config = dict(
    model='segmentation model',
    dataset='rosettes with rotational symmetry',
    train_examples=195000,
    image_size=48,
    crop_scale_min=0.8,
    horizontal_flip=True,
    translate=0.12,
    num_classes=2,
    encoder_arch='efficientnet',
    encoder_norm='batchnorm',
    encoder_activation='relu',
    encoder_channel_attention='se',
    encoder_drop_path=0.2,
    encoder_depths=[2, 2, 5, 2],
    encoder_kernel_size=5,
    encoder_stem='deep',
    encoder_expansion=3,
    encoder_widths=[32, 48, 72, 104],
    decoder_norm='groupnorm',
    decoder_activation='leaky_relu',
    decoder_weight_standardization=True,
    decoder_widths=[64, 128, 128, 128],
    decoder_blocks_per_level=3,
    decoder_block='plain',
    decoder_attention=False,
    decoder_upsampling='nearest_conv',
    init='torch_default',
    residual_init='scaled_by_depth',
    optimizer='normuon',
    muon_scale='original',
    lr=0.017,
    momentum=0.9,
    nesterov=False,
    orthogonalizer='polar_express',
    adamw_lr_other_params=0.00071,
    grad_clip=1.0,
    gradient_noise=0.1,
    ema_decay=0.99,
    steps=8200,
    batch_size=256,
    epochs=10.8,
    lr_schedule='cosine',
    final_lr_fraction=0.1,
    warmup_steps=410,
    weight_decay=0.03,
    adamw_weight_decay_other_params=0.05,
)
Rows from block 3 of the decoder of a small segmentation model, named by matrix and row number. Each number is 128 + 24 x the weight over its row's rms, rounded and kept within 0 to 255. All counts start at 0. After the name is the row's rms in percent of the matrix's.
After each channel's rows are labels from the 100 images, of 14848, where the channel reaches its highest value: "peak on" is the class under the peak. Only what is clearly more common there than usual is listed. The data: rosettes with rotational symmetry.
# conv: 3x3 conv (decoder.decb.0.1.conv.weight, 128x128x3x3, standardized in use, each kernel summed), inputs 0-127

conv.87 088 [128  99 141 146 154 152 102 120 125 126 143 125  89 129  96 131 119 136 152 165 137 122 117 126 121 185 147 115  65 147 112  82  84 157 160 144 138 109 106 120 158 138 133 111 108 132  89  92 103 107 127 125  92 118 156 117 128 149  92 167 121 152 111 202 103 146 126 141 149 129  97 130 119 189 125 122 123 167 102 102  95 143 148 142 120 158 158 131 141 107 134 123 112 127 126 154 129 123 147 118 156 136 118  97 134 152 102 111  76 154 128 141 152 114 124 111 126 145 146  81 173 172 129 136 172 131 132 139]
peak on: rosette

conv.127 100 [143 144 113 132  79 133  82 117  91 120 153 112 124 140 143 133 145 160 125 175 121 160 111 183 132 138 169 123 164 119 107 146 152 140 109 126 129 123 104  89 114 102 150 142 145 143 130 168 152  99 115 105 133 106 137 151 159 148 177 120 110  97 145 153  84  82 134 129 121 106  98 131 118 156 209 151 137 128 126  93 104 128 116 153 154 111 130 147 142 105  98 144 110  89 127 134 132 140 125 116  99 116 134 154 146 184 144 130 168 110 127  98 106 140  96 162 142 125 143 110 122  98  95  87 114 125 140 123]
peak on: backdrop

conv.12 092 [106  92  95 160 134 132 102  73 130 116 115 153 120 152 100 137 126  84 125 110 100 108 118  99 163 104 119 127 116 135 164 129  81 129 129 134 143 125 131 145 102  98 147 140 111 163 119 107 170 119 143 153 131  81 126 149 157 107 132 168 111 139 141 148 131 132 157 159 151 185 165 143  98 158 107 150 120 118 163 132 138 106 137 126 102 149 111  99 162 131 107 107 117 147 145 106  97 123 151 127 183 121 122 119 115 139 134 106 112  79 152  65 163  98 131  90 148 120 127 139 159 180 112 113 135 142 132  99]
peak on: backdrop

conv.121 080 [135 158 115 147 140 142 122 103 159 129 150 129 154 136  85 163 133 122 195  86 122 165 111 111 112 146 163 130 158 173 130 115 125 140 149 173 132 126 132 124  84 138 142 138 127 171 126 120 131 129 172 129 151 129 107 145 147 125 118 138 158 115 182 161 127 131 146 115 105 141 102 141 112 127 150 134 118 160 105 181 110 123 141 125  98  94 120 149  97 112 116 151 105 133  99 171 116 165  98 105  84 116 161 120 149 153 133 133  88 146 106  98 126 162 108 107 122 125 109  88 113 180  85 119  89 117 105 127]
peak on: backdrop

conv.74 094 [145 123 182 142 105 130 122  80 126  94 169 158 158 135 158 121 162 135 102 103 148 135 116  83 132 140 135 130 149 179 144 120 114 127  90 102 101 111 124  75 153 105 174 114 171 130 135 120 151 127 100 104 120 179 119 126 114 141 142 156 131 136 107 143 123 161 131 118 162 105 130 118 100 141 105 112 129 127  94 187 121 102 108 129 122 106 138 147  90 157 101 139 146 116 109 101 114 112 182 135 172 122 161 147 141 154  93 113 112 128 108 115  93  84 119 110 121 126 151 149 134 101 117 170 121  95 141 119]
peak on: rosette

conv.103 102 [152 105 129 140 140 155  98 109 126 108 138 114 112 146 148 163 101 111 144 142 104 126 139 108 142 128 120 126  82 150 145 126 109  67 168 106 114 120 125  89 105 108 154 189 151 126 106 120 118  84 118  89 124  95 162 154 135 171 136  93 130 151 125 129 146 147 144 148  87 167 147 132 123 107 152 110  87 113 151 112  85 121 100  88 132 168 101 126 123 104 149 105 121 114 123 146  99 137 152 152 123 135 154 156 192 140 113 152  94  84 144 131 101 119 122 112 108  97 115 168 148 146 127 150  95 141 150 111]
peak on: rosette

conv.112 094 [145 105  87 135 117 135 197 150  67 203 156 146 123 134 112 127 128 132 113 164 133 124 172 146 119 104 151 135 136 157 132 131 156  93 104 133 128 141 105 120 131 146 149 178 153 123 120 122 165 106 132 141 148 137 129 131 109 168 125 142 155 161 152 112 138 111 121  68  89  92 145 133  88 155 144 136 134 109 102 166 105 133 144 137  91 114 121 151 124  85 127  98 135 131  82 165 130 118 120 141 119 174 113 119 123 152 111 103 119 104 160  89 112 126 145 132 141 105 119 108 138 102 104 151 120 119  98 144]
peak on: rosette